A small encoder-decoder audio transcriber, trained from scratch: 7.32M parameters.
Rows from block 3 of the audio encoder of a small encoder-decoder audio transcriber, named by matrix and row number. Rows with one number belong to one channel. Each number is 128 + 32 x the weight over its row's rms, rounded and kept within 0 to 255. All counts start at 0. Numbers have three digits each.
After each channel's rows are labels from the 100 clips, of 14848, where the channel reaches its largest size: "loudest band" is the band of the loudest frequency at the time of the peak. Only what is clearly more common there than usual is listed. The data: strings of digits, spoken by a formant synthesiser in many voices. In brackets: how many of the 100.
# filt: filter width-3 conv, dilation 8 (encoder.blocks.3.filt.weight, 192x192x3, each kernel summed), inputs 0-47
# gate: gate width-3 conv, dilation 8 (encoder.blocks.3.gate.weight, 192x192x3, each kernel summed), inputs 0-47
# out: residual pointwise conv (encoder.blocks.3.out.weight, 192x192x1, transposed), outputs 0-47

filt.45:111144144108120141182094197093115128143114164030141093121105163083098189115115119098115126129116120086133114137158102148095147196094052186098099
gate.45:117067083135073127066180134124110102135119091161159081131127131125087092146106115133096143106150129149087133135123105107108041072135173063092097
out.45:154122153109128075102111140112161138093150139186144146122115144139156154141194093125160109129120116172119127106062118142129129075137152139080156
loudest band: 4000 to 8000 Hz (45)

filt.155:134144127181099128088103090117171112128143135148101084093124099092084100119103125129159134118137171112101181112150086083119161056109100098079125
gate.155:133081129130135133068084084093123147127120121213098129109086073109102153116141124114167181095136091091116167134131104137106100145104116110118135
out.155:090152155084118136170176209084131117112086138125128100129146142177112111123110125150115200087126125084167126176146171150176150124035099102139124
loudest band: 250 to 500 Hz (48)

filt.42:139102148140149136130103161094120186154111145112102114152144175119213128142180099161156177122184170100148125146179145156205140112114166183160154
gate.42:159109108051112104142065115137149111128191108112177111110132172095108149116091070144132146141157149116123093114200096083070141110208083143129151
out.42:103067202136155118141097083107146119140140130162114115110128107164130146131123144175076171178088090133149164127123153083117131135184196124085206
loudest band: 250 to 500 Hz (46)

filt.98:147176159167173121145116126178123085145102139132151158132135111123173116077091163096098108166075123147174099148072132122100164037104127130189143
gate.98:135148094093142112050134142141131113091112134124106073131111078076107093063150124130123099081116117176112096165149097173152121142155065134102123
out.98:189165159093106181114191117177154123135154103135164108125088141120147132095154063161140154068141141157099109117114213168153115088071187148184141
loudest band: 250 to 500 Hz (43)

filt.51:186123163144052102131071182087110147113180104128194119094137155068087130126057137169185103163112101103087157141165112150091176147103158122123108
gate.51:172097096167084137166143110113127135143112145152113128159106091100107121142119137103131223070141088104136135153134165105141147176141149157151175
out.51:135147077173065098140094161196140145134117146110133196061114168076139152164107170096119124139156101162133082110099119149123094137176117129137112
loudest band: 250 to 500 Hz (61)

filt.191:096080092127135135141124057128141165160092171138131095091129227170177183108088118086149105139155200105142137150161122095135141172141109153132130
gate.191:200120187163113127205159196130107128165092127145116125142128112164170073175202145094078158089168162145123113135099180127132117108126181063134129
out.191:160085133155105064084155102104191078142166164123105095134056173113113160125106108134104121110144092076127142064115152093125157149130145085080122
loudest band: 250 to 500 Hz (54)

filt.74:126136165140141131152103124111176115157123155078112123150115127138153135107161111127118116128045120164115127133113074144157077161139067152131167
gate.74:129126132154126134096204067160150046066118136153099119123076061173195111085188055080142106099097112143109110133133098102100137120159109128096139
out.74:164112149137111120116105085095123129094158148148130130114232064112135107156122103151128178145137152101118176132176163162095152169101089121124179
loudest band: 250 to 500 Hz (49); 500 to 1000 Hz (33)

filt.57:123124133087133139114075123124138113172123077141183141181215119154138068129168151135128144154153123144097118149108161057088165111109123102069128
gate.57:204153178136172123151144158109142126064138175182157122161146068114097122171078065105099107106113146114124165124178095119158101090160137115125108
out.57:111082125120174126109116096192095082094151147086147112154157128089162133117127171090164089172128137113120143138112144140158142152113165135094166
loudest band: 500 to 1000 Hz (54)

filt.129:116112106193152140149136165101177164138113154094143131185155165152140136134109151142081052112138085164082086127128094179117143079123155088090113
gate.129:176123121136136136107086119134103124151113137134123157188107092167163132095140143105157135188150179093128104121094139117106110135171116115136123
out.129:151116089165120125166133098208127109144088138083123199116120064144093134140124144088143110151145131114063158102180096133137116179080175151099151
loudest band: 250 to 500 Hz (43)

filt.15:065131106110133121131081191154135215155154111113109143107136108159119088166123069153103136124200172124128179151144124170115074118100144071078058
gate.15:144135160122087098116104169119085148103098107120143125109112082109127097128123137135104142109165167084145121161140121117107167158109135137090116
out.15:127153104142165173054154076148103107148084138165112141169172091135068169134120112145085108137118061138117092140156155110120107100140096087134137
loudest band: 4000 to 8000 Hz (45)

filt.16:146089143083131104130129156119176117149153079124110113162113123162145114123109132103082128132163111128148118090123122124082161186128139162123122
gate.16:155172151166138133130103127089135053141128130108147116137172102172106121160183145118142167100104135114095129182122112066153154084121127118110201
out.16:086133125153113070083148108121156149107157162173073199085158131097149144133099127187113121150119227164121111118124122147078165098177154098066161
loudest band: 250 to 500 Hz (46)

filt.99:135106119052128133127140080161164181101123115110127115097131099128073053119168175191111166125151088191125147123165172076099147130133137111138112
gate.99:157202081126123106156197121097110102084138188255116131117084109124159103135108126116135132102127080126118113082154160098124160068125130088167099
out.99:150172127129165111122136105117157120118097125137135153172091110141091112099157119121107132126171090139133170124149164146099113042079058131107069
loudest band: 500 to 1000 Hz (35)

filt.76:158123123137107085150184105211146069148152166201105124161119153139064057121088147100113096131126149111093083098153157100142068114073134076151134
gate.76:188146130110097145079170133153138170082179093095155107143128127111119082181175113144135169072136107144133168144126159104131197123166117154116136
out.76:122122065121100131168162102192116086120129080133098155153172120157137178185115175111166136103105056128131154178088090079119154094167141126177112
loudest band: 4000 to 8000 Hz (37)